From a checkpoint of a small masked image model: 6.0 epochs.
Rows from block 9 of the encoder of a small masked image model, named by matrix and row number. Rows with one number belong to one neuron. Each number is 128 + 32 x the weight over its row's rms, rounded and kept within 0 to 255. All counts start at 0. Numbers have three digits each. After the name is the row's rms in percent of the matrix's.
After each neuron's rows are labels from the 100 images, of 14976, where the neuron reaches its largest size: "strongest on" is what is common among them. Only what is clearly more common there than usual is listed. The data: simulated telescope pictures of galaxies.
# gate: MLP gate (encoder.blocks.9.mlp.gate.weight, 1280x320), inputs 107-213
# fc1: MLP up (encoder.blocks.9.mlp.fc1.weight, 1280x320), inputs 107-213
# fc2: MLP down (encoder.blocks.9.mlp.fc2.weight, 320x1280, transposed), outputs 107-213

gate.224 099:130086186187131168135090116114114145142115164153145098170099109181115118136144116097098030105111215169227122136131170082097095151088126139088075135157156125111141136077094180085140097082153113166175091143100074100131156164112161148120152086186131095125070158140083168123152123149100182121108161112130141179148125098153111
fc1.224 094:071117132076118135101148132161092093125165146089136170113145135130145138046096176115108204170111046101044150135188110109125164115140120076179159196046106107120121130136172100161143132184112142141099107180034146138146120088157157090158170208117143115103152094125170129099073129146111117149083095157086142116126122163148136
fc2.224 099:106146162095094166183120131156119098123134178094108118188106148180159159144134152168077144151149109115064205150102096114086119133203150111148145190120140124125141107203162136151117012091128155142150110247077113149237151120118131090184135066147092184144073116114113111098091153154143133140146093124083097161136072120158126
strongest on: lensed arc

gate.401 098:127096094139220119169132112117098110109139106146101076106118139123106123152142178145126103096115162152171204208097136106113083158159166131087146095117182148142177213095149129134140152130118099138136177143100119157084118128189102149195142157133153112165156140051111096109182111135112122123110092107140091123166092129162126
fc1.401 094:167218085191108134156152112164077157097086133133109097181155146176109093187130161142114122169133156178115117093099165112128097143144104171114170167181148152118110115105107189142153144098128087109137126140132094170159124172090110172092142200115118112111121156166143164115182089097129097134149152111081169168074085093118114
fc2.401 094:120196052151129134126197121143107149070146091094088153174143155124115152077211155134106165108151135154124084097084070123153149133143123117124161166116189134094111151132157144145152145105117086089133111170219143138098113109113125127070159158145102072129150115141126127083129156104133170226091130150115142121160080187158145
strongest on: lensed arc; winding: anticlockwise outward

gate.73 101:107074132158161148143117082080108124104143086112048123132109097126118173118189111131161124127138136127162175109085102122101141105112127190099085137101112150117079106123132122132117180124109168110191100093126105121156108150139121081140156149107158092099085163146167128117152117167155103093065111113132097091077062158114170
fc1.73 102:096168118134125133181146139168078136149106132123128126078163052159126095083145118126122083207107101154156156090167132164128116159164128149167137110128124099141129140174071143080155154120134143097105059106107179130163136162131138083153203129164099175178103125142147110141147171125131106122179092098077150119169158138193146
fc2.73 078:124161124126092094186111174166091098163120123091101114100073063121100115101126134134085081100120122117073136092139147119115108123134151119141129098165115090190124146140122125102127176118082164136125120116140163090197132106129165132080093113228110177164153172141101086144138089121115091147103122166072151103138143086139179
strongest on: many stars

gate.537 095:154067116151168154126110074090132137152112135125077139110119167149146139125213115106137113126103057146140159094048181119108096113120135206110116149140173140163156078133165149163161180076149120157135195174106159135193126103105174149161149132096127109118082066122086125136168135124131164101107125126163141133124108139165123
fc1.537 094:096119134083105170111050148140128080174149103056195070123110131089142145091179083178110130117170194149109097105114091126167069122156179171121175102148160140117159130171132097161124199140136144149163154111091143077154155080147152170090132154152143139115134119168118124149090144144151096129122116186175130138136102132144153
fc2.537 056:133153115115059140123089126133171115139154129107083048184162097098190166103146145177115134212193149153181131129079110190173154110120099158113071171206156096104139152099108128076136157117137113185098091099066166090091158126110140162102166108156077153132160102132104153119113151151111131118078103157139102097223131133106151
strongest on: noisy; bright star with spikes; irregular

gate.531 101:132118129129115104094155149126156093111102130133107172054108094127164134138127179189154132094062160050139161169116088151112137172092179115105110111159081037101171097179149109179104178087159115154183118124105189153154137070136145165144132130056190180103131076136129104142153117120145212086194161025112125157181125125127094
fc1.531 108:133132097173127126149095189149121130147133120142099132088141116143158171148140162114145119133167093137191103172173098135137056170056149149097119130121115113080083109107154089150144152154073159204099098139118142124167126180149104156095100173150174099066090138184147116125148161070138165114124124059164186145111092110069117
fc2.531 125:122119185098120148196140089092085099115143070168141129117163146075132144105154110120128084163106140105164161062161121128088135189139127125098111168078148107143165105125109154104133090098098088120097150161149089223158135128128181107087081049179118157176105133128078109085140087155167133151091101135083165080126067065139092
strongest on: noisy; bright star with spikes; ring galaxy

gate.405 103:137158164140072116149110117137122164098169169098190139042154139086130114186133133092136101162160173122117110128104095143131167129089080163188104141097170106162144163042153126111067088147074101123152113153109096105121068157129110047137133118124173086122121128167143087141202155167114149109173119137129119101115160125110075
fc1.405 100:126148121126115084147156180063115087103083090141082104099104131146103131140152169081080170156177133152141140109100149092088138097117095195134127126123119151102144200126131085148144113131110089161150110132121051146122120072180131134027172144066135130131148067142120126093089133130130149181140099053137176110126127091105162
fc2.405 102:115164130207120129176086047107126074095154142127115127156176106143119160136128163146179090162143110156090089115076166120102111152175086149159154168126147166114113170112140124141129128128140152090103154157100162145093117119095134137069115134144109111141121138188163092137134134071127105142121077081156186129145122141119199
strongest on: star cluster; noisy

gate.550 092:101133103156095135104146166060176105159137123148152155146126101082168147117090125130100187146133129105143121152135117192095155140079125149135200075196119103143126135120155148175207135143147108162187109142120089086061080103150115141154095064169105099083108096133151125044200180125116116127164162110233116117070083107121128
fc1.550 086:127133164122076097116103067122149117184104082204141152106127117143072146097128107099150166116129087131083153142114195117174104078101151123109176171119170170167120136127113167126108125159131203143117111136097117115138151108068156127092171182116122136099109149206100140154121143072130039145201125094149110138161102147124107
fc2.550 072:141128133091151072106117114129109075112153167148135117106105149139108106166124122072090150162113150080136080068110205150147093143091115131157163121129127103084117106098168134166194133156112159118166149120085150139201109091038104149127132128076194082124141105118098157129088203128062128192164118143072074149164143054165114
strongest on: bright star with spikes; noisy

gate.161 107:136159114139078100137098168111158109135067130113138095159113142134141138090079178079155178136144151143137118149145105112193128122131126162097142131157134140127158166120126094124074133153144112164127045105137153120156149188091127111111106136145117119158080154142119131167154162085152106113127095098131164140188100072137077
fc1.161 102:170128096139136138141126132086178129104052129130089083117087111108135097162080152158107136104197135131096095099225130102158074127134216145147168104154088085178120093127141118105145110144155127164086144117089144152155118114100097092146107164119144096110150076085190106144149129140135061135157084106093176144123109109145060
fc2.161 074:064138168040157157102167133111109095144110121090086163111186119128174128125115142107129109130163139108129121152153099116136125143140104179000145078109167180146128056160082122142142065109091073150123145065129136141158108162127126130147134138171125121140145150152084157121077098105139185121168064099119133055133151128147208
strongest on: noisy; bright star with spikes; irregular

gate.722 101:140110066169113130110090106142162159092144153155122089129091154149126165157147107124112080134107202099149121182131130097140155185116191193156118139093118169148128143125174087201141101152101101171156141151184129158124128127115115122144120146105115124136132217179133139131144123153139110112171148083173145148099115156146107
fc1.722 098:099108164100107131075117127151079120143199148129102111142129129082104121164065095138168131115141130118073156151098127130149142122175128101060153173120135148132132128142091141108075162084147178138159133113131173127164102115174098152165127104088103115137183066134138128141111093115114140148186078124098181155169162130163159
fc2.722 083:139168182107088088097105096132111125066095195110136131141096150173137035143107124140154145119121109168076107149098103091133114077187116192144139103116077109127152096188129142170082136110168085103172150182129175162158044123190104203097148146121096165102110102178081121099133121143127164125150110119118144080153143095139120
strongest on: lensed arc

gate.702 096:130066131162084141154129153134101170139208189158079145117149131138099139111159145138092174108080147099145098108166094155175089075135089113102127137099117107157093111132094123137129146118120168209076115131131085134132070118136068065155066142111103113130145145115173187119113167082193123204118113046153120161106157141145109
fc1.702 095:124084168112176120134109248214112149138145162156120095107134138134088113125111109095079107170169154131098162157174117181124140129124119135115137090094103110176083139123113115117127148086147124099093087065155115062179177140080109086092141188165107124121188114125180172120124135139164128114158120171142109163123095181134137
fc2.702 059:116112143118136157028125174147090114096185067060131100186153141132127149097104134139105148080133146161121185164139085152105125160098113121083178135140088133160161105144144113101094162123089114107125126104088087097166175097119115099082107159127107139135156064099108165106101162133077155155093119180157102152137115129112112
strongest on: merging pair

gate.383 096:127134142163110107181127116173117172116179160194157134116184102092126115120144133159039140142179072136116121139105125121060088160123082127100060146093137137159114152112134167137079119183152173126155123112148123121065146166125127154142169138118212147146127117075122140091136135127113163114144086124056099146075136139120149
fc1.383 102:118088151089072187190124109134165163146132146176141182138128133137119176151135076145091147161216117109085116117123089107113104128126086171158068097147140099076099065169109124125147046109102181141122120114153143141088154091099129132086168166130172084120116107066148179133191127162181091083091079115099169072075139118148116
fc2.383 060:103113152121151118141126106115154119129156114190171122108132108110169213087156140203172161101156102089166125097074157137163121121114159155166115121147109114087153087151108155077129092130134165112083158187156161093077142133075076084151160166128157114149104149097095132158177180197121140117131089145162174118137121148121125
strongest on: merging pair

gate.402 120:132194116200113174123119117144135163128143129149146107093120132061102110168109138151120147148154160183103113116083118082117040139178157157098113088186176157143106179107082140132108136123082113124148078143151097121100097145145117096159095106145105056169064168158082177129104183116109094118045144058147109132130183207136109
fc1.402 116:148118169076160124119160139133160108106111149155140127120110128133124116165182122095109193139121152152166113146127161142155155176102124130111110179119110180141084146138128169178098209151125177132074148133143156097144135115127147138068101165153097115135111196124163138136136139152110145163078116027131174101065047116095158
fc2.402 200:133152105215106191145142186157128159142111166118114137186096132115129092154086124177146187197165116171096149091079070047097126130092156152150145083154130152119128154102157183144138112108154125112169112123152081137111113102161140134135107130153155157138146097158050127118142089164114117156132116145140148133197144151083102
strongest on: lensed arc; small

gate.50 093:086135132083192082112149106121174136126164172179097112133130130106095051117193099119088116108159155125084093111125130059133107194140125175166076201138171239164141114136073116152083120143143142117155102118113096119101150129102156216185155107140130098126153113113082122110128107131101068153156124107126135131108092146076117
fc1.50 096:120072089135120081126158144136178147111185147161167155131122104156076152114118119095139156113138114173170093138107133097208091151160115124159119093119060108145174085042163110127164166137125167168147110165172132184114124183143087103167119131099085135129120117187101098130058123214134122165146186153153181111118110105049105
fc2.50 122:113113163157100182101111135094141124091073163156123160084148125093069122164153115135083163065119069134096194105145163149167113127120128148119119180147102168119150157146061148148139165124202171103133111143167120068116083094163099215119162065162201168199140138139114134081139140141109112093136107050147088119131191096124130
strongest on: merging pair

gate.13 093:120069176112137096112164185142180180117115129082139192120199127130137106156164090093188167164130154144055115136148071110129114057091149113171117112048143082107105083113145114129125165115084182151127022129142115098151143148157083110118140159139104143156113120153154138166123107109134093143107188104140205081085108166118097
fc1.13 097:132060000143124204128145046065089099170120135112155092127115142093129121123121133129083143117107119161124125151125118150065088183144126156076132153164124142129143136178143132094107112114132073082142168135128132120124129099101159093174116101103134147055155094180128136076131119113163058149117136132108098098105135125149092
fc2.13 073:114109153143119150169130146134136133107173095152208158092190100118168146164099208126091139132166107091121089065125074139154126199131133128101124141107148148131127128134111124114123121090134185097128173083143129070114087130119124141148151073077114164107146117150161128075124131111147130112122140082130135146081121144112117
strongest on: star cluster; lensed arc

gate.82 094:145083111166166100118106123149108194160111119115106079124158139162105126113135120095163123123148106135154078143082058100150132119137189179136085131148118169118134062118148089175177141098155116144126136153126167144180086219139099160169135129140131083116115139078174088092090127172129129149143100128149158151156138091193140
fc1.82 091:105095135141076166092075087127081093098072119092186152137187089131104125132124146158216163156127166076119117075114123138139149109131087120162141142148123081105111157154116121156125097149152167143123103123149190125084159113145199157109097130122116107159129167187124131160141118131148071083158155139127104123090127150113142
fc2.82 080:122160103153081126132082123167110134127166128162153146160139099164136135150085113112170161123169156161132168079128103091155135199087112116162124177150148073096107124091108138104134127105090163115175075113106130105121200096137164144110143139048186135089112170089147097093123152155089128117087161123103139132077084101122158
strongest on: star cluster

gate.340 105:104119144181171147112176109075113167131142150098158077086139130103143161198077171072096127152135126112131130120140163179100118104105149107105183131166150137161092152109116037121177108133135168151126153102157071173145111157127122139101142094174087031121099145098127124126121100094078138203129093169108091118082134129140100
fc1.340 096:194146143111108118150112146151152044125148111072108126159160199103108170078142178105167074088125119110097144176175045117130120164095123155131098133143099156173089173153134183131144097164102087150106198078121166113152116073149066122134116162142156123127180185155124140150106140070120145093165171147065128105072183123137114
fc2.340 070:133109117110166160153139085115093122118118143135126106212201145188103173110141125087083098090129178070143087151108086086156086124166074167126155084114052144153135154060104065154161077185130088150101172118092147121154129104159097105123108162132118090188145164101092191140102152077093141127143177163099093083151144127177111
strongest on: many stars; star cluster

gate.135 100:088105147129098104167120193153111129095154132153092090156153191135163096151137144113158113094113143121125157144151194054123067126119133144121101151148116081175104145095117110178126088083074090120129126064115126148112178181113113132075112169153118078201093133135101142087110111092125102133138099104128115136127142194162103
fc1.135 112:121094152118061161090080133098076088100200146189078118142102110125145128139180112106138152173105139106143187135117094085169073173118128138086130105154142055175171106112075148134144105118097102141124121109144074135101123215129147156072144085138183145124145128094116134077086125118151079123127062134100091139145106154131102
fc2.135 144:166127146115102168163072122127172113147091155091123112103113087108101105162179157111158105171160220144075179106085113158173098174138117133127097119128185116121096119099116184180153094122162145084139162135115107066095151228159162103109134133073113102035180110107130142088164148150062155149134172145138093158134196130143135
strongest on: merging pair

gate.315 100:131179132157123158120184146115121128169149125044105083134169121120149194131151148116090126174088154145097062162081119141087122109142082142106111132146191129163171065125134140142158125098094082149152119134144121156126138084137148119123109134123147118161119136134089126135108111117113117126079145134177226146143092130118078
fc1.315 100:139137146104068140147090072159127091124142104229187192104142126066104111168133100049112093143177129146126182140141156225131123118118090074153101089161128167077102159167160128125105135149132196109098065115148158082165125138128132109138149131125138142140120103105150094209171090117143166144149122122048088132104139105133144
fc2.315 081:156101132122114150170085172123090143124193096107156180112133096131065085097125125127117129095148128155129126109090136132178111083148063107077103104149129185129155091139176148107196120168117092100131167127107140148107141112148115103142158127099139171141159096075101120157104114154110107098143137108124136162125164158150136
strongest on: bright star with spikes; tilted; many-armed spiral; winding: anticlockwise outward

gate.409 096:150157157137185100097116158127156083132122079113124118146092113089172122095179128198090110170165085160117147139102142109080159142120107161123156089121160159118112167074199101088148090168084122155141179136175087158164184122113066040167088127024113094098150087100179120173095175132100153116137108112125116113186123135131132
fc1.409 096:192113127135106104099106141129148147108096114101155162187107119090117139114118118129061133160192136124125145141149133106071118129131096159093105129157135110090117158125101089127101110148116127131152138157117124166112149162115110141117096111000157177106148047117136130167099128121114115128126129095073148132157125132122165
fc2.409 080:126136136176101108100138074195132182119114070080172149080078174140161160094123148089133134149112120010158062102111127120100099156159146166110113183164113117205121145170131177173096132117129122160173096175133161150131126126126080096077082044145083088088179151097116119152122096153117127130099145066143104158162107092139059
strongest on: bright star with spikes; many stars

gate.381 105:112123119154115103073157166145081172160108141149134138124197084150192139122119117113140152163120114131149139172109168168117066157133106103143161098085136102121116157131130131085118178147090153137132182107113157135177165132155109107097131146133138112121157147177122133152152141171100126135096120135089146140080116175163123
fc1.381 109:121073115108127148126129107122112099124124141125133087143179171114161183162126118098189127195087115149161104119139167111176097169102129227136161134118176215138125109167089072101108108082130124177065049160093131113133112169124223146132170169113092123102148062109170097139117142162168166102082100076130097191117110091103100
fc2.381 102:159071162077164181129129174128049126121132155171098145130076071128041144072112207187169097085144139166098146103155119108077132096117163176123111161129131109171120129130135196112126103165080159211117132059171041068048077129081183108107112138180162166177089144170132138129123103100151080101188106139126128133182153131104184
strongest on: many stars; star cluster

gate.634 096:117150110121135132112180073088208162132157116137154172107135098131176127135057181160135101137116128100139165086104096088114105152091149175093119130126133143163147185129155089125127075115130045145127133152167134126121143122190115103132124061108143157117106083115106145149107124142113087134137136135133115087145095117117087
fc1.634 096:129135149152123133139148097133128175125173139135141090174166117103149129125121130133182079154071077152145142120104064143100108160119094116123135170113170089145189088105108115105141129156074119129092182112183113105193084127090112076136105094111087095101145096150143158135104177108119158121071129124128117083120138162153135
fc2.634 084:077187091136118069089122157156146061156152125138122055196088092080122045139169072158121109149105164121109114121147077152090074085140147120128092117142147103145110101171099162099155087127102162157112137146156126101135063201082131103143194149180132127128103088210157111105136097094103128112114106168133173140127115138166100
strongest on: many stars; merging pair

gate.727 101:121185175136184148072077154138155160110147133146163084161107080087063155123118078126099025170119131121118143136090102161117146111107149103135147122114172142147184138100153092196069165160068086119137139166147086115138114084127126091105120156078070106160083098140121147084137151096097082051149140176141156125150105157128096
fc1.727 110:164123158102141191059103163121138161146117129178169204083144098194131141113097069169077077092120148100151130097111121128165073135141169122166130154149142137181147134124106077138134110092087124090137163080090048114129092130122139093112137218153137160144123109147148149081143130202089122107139164143084146118179115158140098
fc2.727 108:165134177156154146137099123105091130155107137102097210134133068154136135132070123088097142159158089140133146136104127160150123206102126162095100139151120159132161127134105131127150130112138060176155101103082076133043114106104133133143117187137153072128086122173169165103166159073136110158138123153066097171180134098071145
strongest on: star cluster

gate.646 101:150171095150137133060161113168102170128179089171085088188152093112087146123101155124170100109134105135117148120113094135125118144139104075116126124132127106159089108103125168102156144096119059127202119111158091138073111122104147144139116044106096105120101135128108210134083149176157110115152146106093122123141119143131132
fc1.646 094:173130083142141099100126139168119175108163080134145101166112132107154145170143154111089153111083126096130094098147138149156093164153096135119133195145119093208119043142124156088116146129152151082157110179139170237084139153052160147128127090165089139155115184144127175110111107078205102151147167046092155125168118119142171
fc2.646 087:130168100117152108115086158112124068083097128129147064124129103132168171098123116128047106049111153150125113115127135102064093131197183153106115187176140153119129141148126120046133163103115152092139127169170099139154133179042160101126131144127110094122097162095136115155051144096146130145158122136109144143160132103093122
strongest on: many stars; star cluster

gate.536 103:183135139135166157137113124141121117137072192093126158131139132140097165131153151156129170128119128129077115172182125171113145125113077163116130122147137089164139109109151104087112113165126144115176060097086154139149109110157125130192128102119135099118133087188104074122135115150093124154152117113102101105064121100160151
fc1.536 104:093146131102131136102153137118129121163141089152158094134128117128126127121148083091109107140103075149127138142067115094116122141165149139146116125125129176077126100156137169140157163062195131092097119105158169075124148148122124143100111072149098138121140158103133150182165123118121132165126127134101099163140195095148152
fc2.536 084:113183123123112129197126140157123100059157111135179145161137123161149138156109138103188151133081108158069139160070079098127144120123135180118179103104209159096157100148107165143159127135127152121114133144132142106183096139173108153147133083149126132152163143160101067101149135170125133132050176107155077114142185094176160
strongest on: bright star with spikes; noisy

gate.387 100:148168107069126082121095142158183089159073164134114037149079082113181132145170151111120084188107176058155159154183181152136130154111158085152141143148166134149112134159144128160118143159034123128115126081116153167092142138103144078143128105118100120086147096089175159115085071176140111161071099108162121163143114112177126
fc1.387 104:090173144155106111203169090117152137140115121070135171092058177152125097146113108171107157071071128127139106107185098128178114144116066077122126121147085109107124130139145071099111111172180149105134138127097030110132145148176121110129074147105164060150102156135156100175099122140134080129077143164108171107139148122128075
fc2.387 126:156135175162132218142128110042148143104163161064169051139088157127121179045115161065151118177116104113148136103177147121128149159154120170126134108180125171212086107139125139122140155149099128175140119142100088129145124142172130147174100114163118153138135157105117145136075110177138164093074130155109116133161203081084118
strongest on: merging pair

gate.395 107:160132105121126158097163149145120190126137131188090126147079136139128114065207149125100109101186151052145109133169118095146131088112104077151056108129114136124159071137148062156120136183098149138076093107176155118116148145146160075069087108153137109158083073128094152074114124092145147177112135165129144120070141173103120
fc1.395 101:160131110147120111108209113183114170049146160143080103074105141104120096152136102109108107153174098139171155141170162110097142157132089145188106116082188079164098090136137107126139094130083067130112125108167064132039158131125143175151126076113059102099145144064137142090129103166146142167119086094093127029176199130142133
fc2.395 095:130150123110129125144172123062116113149147148089083120125172167086154097135126126091113119124169118114184158135151156159127171123092121169156160096107231131109144064136092088143160108115155100038161092149089117103087135134074161141166190121158047136134138183099114141121131136174176092170126101109130170144151130140145128
strongest on: barred spiral; star cluster

gate.761 109:098167113183100115096111086087094149121158167110135097129129154156113141122159088139088057098134112118135097123151066113140160149155156058089168040175107126159148113134112140182151148107080122146176097128187137126091102158141105074138126157118100146176083155122087137110137183115148113154159139089116077139103131114129149
fc1.761 117:115125135107092114093103112132092116083136207146147149167086088193128131085174159112118091117074150062173040171167118153105151160126162085041105099123154131118162128136135125194133148160072117132129126139150141118136153122124108096132084172122109189163058103117073167108128183104134111161091102148124097109112143153115126
fc2.761 182:137099073148101203091102120138156147222137153168095091162111136152071063150190085113113106143101121180092077104118129129151117116062113077147091130076084084163148128143101058173162109142130139183113163123145145129090100133169099151116102113099153101161077154108100115155120102148173121077104185115209095123077181138143107
strongest on: lensed arc

gate.592 097:151131125121113145137120067067136218218131135143151150194103139113144096122055136090089081081109133105123127099146150115078157120061064110169155086120144096126135114148098122116112093199120191121124136110133154128148143135154145049145138148144087091144154103212111115128113175128144160132117103130097111142124161124100176
fc1.592 097:151122098122113111090133119156176081099126137054103085156125147127091151115110134116113182145142103141177117183113143078173128164132211152091090089099157097123090156113134116105174149142136095183150125140151142109101107145153164182154154096108198102142154110107125174090139121160071066105152193127147087160088167139175088
fc2.592 059:146087086125176151112162138146113079138093115081137095092106183115119118106093065067100182084141088138160170128077146178186157107164130048143160120140133121141080136170128133095104121163103078133088154117144118103137119112166170163130138118133128148126154089141112151130097134150182137023150116178131135123111158186176125
strongest on: barred spiral; star cluster

gate.69 101:152154159104133093048158197127186204129207106122143125144145125111109170143132119102093133134130090124166123170164069107098145124099126101083133134113118122095114111124143113144128160058093198136208157103122159090103123157140131122135174050132142133135108180079141200106135095137150110121119156118145117191120123097147199
fc1.69 108:099087128130137228140152072181122105099162108109095077142169095163107157086180188138151137115090147110066129142178130147185179116062147124119128108142111105125157096118132119122137137154153121126104140084165122126102132128148188122105119124063076102143083104118161044144120131132085100145091075177082131146163160159132074
fc2.69 112:175071129103138159137144101129133150133144137090143046090116116118110096139148152124076157105108127141095074144189101117117184107155137174123123090107137088094129152115121139116195106171071132141152140086190119127129107174123178136116160092093133123106107176120133139125160135135139142178057116156171170126117087187191130
strongest on: star cluster

gate.269 100:132083122116169156105103140144108137135164131161195124131097131172166093136125105186109161014089120130153127133137133104106157113217098126132118121120142113156097130180128105157071200147100104145120104095084107078110109185134131111090091114166129094112124114105080153164113110100105129136073139144172201088105135090165094
fc1.269 096:091121117123138134133181092078074174130158131110170175056110139170158116178118128121085126163185142115096211202089090146138187103111162090050103120142106136119134132142194025151098192114099161181079093137102162061113102136122137142133129123156139067105144141150140073101104079082141126151106134121072108110125152096157144
fc2.269 053:137165173102113133122132119156153188115157166196162145113109108060138134123174131105065137127130145063085186131080116164146142164158134090076095144160143099099094190084126119122121175094059126068066150114115116064112126105097163155073116119125131096131201144091133069103150116117193094131122214099147172135136106082126086
strongest on: many stars; star cluster

gate.414 096:138094154142097065099140085148204127103200104108137143167189211126180143142119122111142119146142100121164179135153081092077101154105099131102081164171101122140113161135117146130143065138143115124142140169133121136125127145128167109164137098131180171144107116100099078104073088021103108107124126159107149122118134122126177
fc1.414 100:138075188057125120154153120141106150172056138124083173170154114132122097054108129162108123160141105158104122058107139135101152136115129154095086156149102121076148173091163056040165142096114168165156163099194119044089143169121148111176127107103136093137096109113111141158092072149122133123104063069144166156109104103110120
fc2.414 049:186132121128137127150069088164135113193083144139137148113076120134174123049142149153158070137156097133113136133071179130116125136086085150115055146164116146110142089140120122136143142149152129134127108140110111148103170083141162102122091132151081150111096162154084102180166103100144164122139044097134101164103150126152163
strongest on: noisy; many stars; lensed arc

gate.556 102:073109142096183086124106131094146141126170106124107137144136107126067104090118131147129069150190105132142078128133112133135150130099122175094125112127129136103155122172121116046178149117206155099092108129068166112153089164143123142143116132124146240104136132128106103077186104153126122141153130131175163132115122131146088
fc1.556 090:066152115173104106131106152164103150167101162101129141179121144134178130103146124124092107158109121140116097110127148156158080123072121124115087135146111143158137147141159185115124104125140157171127183159183119123114107162124106176175081116126116117120161146101164125217125169135136124127181088111111112156108153170165178
fc2.556 048:139191096078130122145168109146132146144115145148105170120130188045162115155075153110159108096166169163135075102154120080125095112141147066101106095145126103096141154109102179128106111152187223172148145116100131121133048137129120174147140135127123107132095062165086108150146164082120106135166153121101096154136116163135134
strongest on: many stars; star cluster; barred spiral

gate.740 105:100127173158154120084142086135128129138149161154147140118140164162121122116107134098167168129121070172181137155161102142128133185126128120109146117083132157164105103123065203158187136170160196128120136101182162130092149145112150150086130155102144109152144192132107112152106141100107110138081108063111144068068045042142193
fc1.740 110:075143137251131162149155093121125106188144156148106034122162185080071049141152088127111043121147074148080132113075139074104086172152117102146124037115171116112126169137081162085102092110105109130186063149160123115133120156159174136113056086087127072152069144211110171125086125147155146131081199074148109109144149131119111
fc2.740 149:111166100158083121133149127118160140163119175148128137111162114093110060145150094177084157104160112184074140057053103082090086154081141161129135147156177126128129189088107147108175102065084143079143063136192102106137114152192102158146132104159206134203131147131095128131076113144051140093122157079147135131150121168055126
strongest on: lensed arc; ring galaxy

gate.306 095:059097160157162141084133134163172139147115122110136095174176155160086114189111069149118166091131092111153079174175111157128075150149102120077088135183112159129148135104128119170144066140086096128093156145143187106132144156162052044090102085155126167114089127141067087106094134111119123144143071174102091105122139115112104
fc1.306 101:139131143089135092135132154146148097072084126146145146088112114066187139054141134183133147206162120108193138121084114147103127129108136185135123072082099078121096103140113136109139113123126145100095134078116145130177165147094112143168149135125100077088116175127136147115165194129110119103161188148158143158154097139129192
fc2.306 112:069129141137165171169143195136100191115106077125131161108197172122146124103107168158160114144210097138170134141156142076106098150136085144106121090128120092124133091144174106088084150154122094110110111110191153110151153147089150128136134167139057141167173153189141114014140136172086176134137036134153184147151119135149145
strongest on: lensed arc

gate.521 095:105177115139179161150105121124219133116203162100163156190134154106093089125123129126105153103119139121102109096165125133158121166126090161149131105107202084153136129098168085078160132133121157143079150186114139126145105092136091121167124099155067128144128147076153096120168122096159112183216094115046142171100144126120175
fc1.521 091:108146121166137136141096095184095102138199149110089106122182107138162124012115170119119108123150149072152122092151176177171123123089114162143156055066157165125085116157142122096107153152110148088090095156105154144120091146122118149136123145080110153149113117168134104113119111145076142115099099098122137139158178152094145
fc2.521 056:165166163172157096152076087212123156143114093158137197068140096091101097068131185111141107117130163085156107055154149162158120149114122143167109123149164169108155176132092090098164154127119094133083132086155185115154141076107118092140143156163126130112134122120153104097112161198143115173075123097128089117155200154094126
strongest on: bright star with spikes; star cluster

gate.238 102:118155136129063178120109167126142075102172128159144099120126100175136141161128101102129160148115135120156143130170169166115092131101156162118110173103166177073149128155078110158141088124097139151173156115119152122180125170052082088187141054089119124137109136111183123132126126122144096112095127140126103074140104109106128
fc1.238 104:163067135143119163158110164146168136149124094138162135115076148138131152160130165080127147117088109086148096043093112150110166117126158115136135112112140162116108129164232103155177104174159107144113153174093142157141118102079094104117142131177139089177150138085143140166135110134136080146131118101087129102074171092151145
fc2.238 131:120148119122119142161145105129110149202144160161237174138135099129129095122134134127100154118154144108112130080119147148116108155137121185114143145119151153123159115104105082121121095133119108135175083153098129148078110107129181093087132098058147162155099130160109158177123164103108081096179139145167123091115193107155062
strongest on: merging pair

gate.713 102:169101167120070087102111151159118104144138123135117144169137085129117084147145157167156116142162138112102087158116137079150152137191107162148065150103118186141125135143103079116096119138165122137121087148041139120117104091152120079148136161152087134154105095109139097138162089159128090130161148104146096152105101156185104
fc1.713 094:101093164144112180093109097113148112107148104103132163120155169111122125145120129137084122151124063119189149144116088119129082090086124124148126085155158097131083192112160139135161133085083135164131179131194134128121130185166144092128194095139177158130124166128128115121130132156127155129157150129072148127135094102137081
fc2.713 081:116132177123054142148134066133109103099168105128141172128084130159168180135128097066157084146115126064108078152081118157155093063120135163171135114130119159154139103121145154180057098141131163151192199144139107132089124172169097122097211179153120154106144163109131091156129103159146150121131129061113131099143171155176192
strongest on: bright star with spikes; many-armed spiral; tilted; winding: anticlockwise outward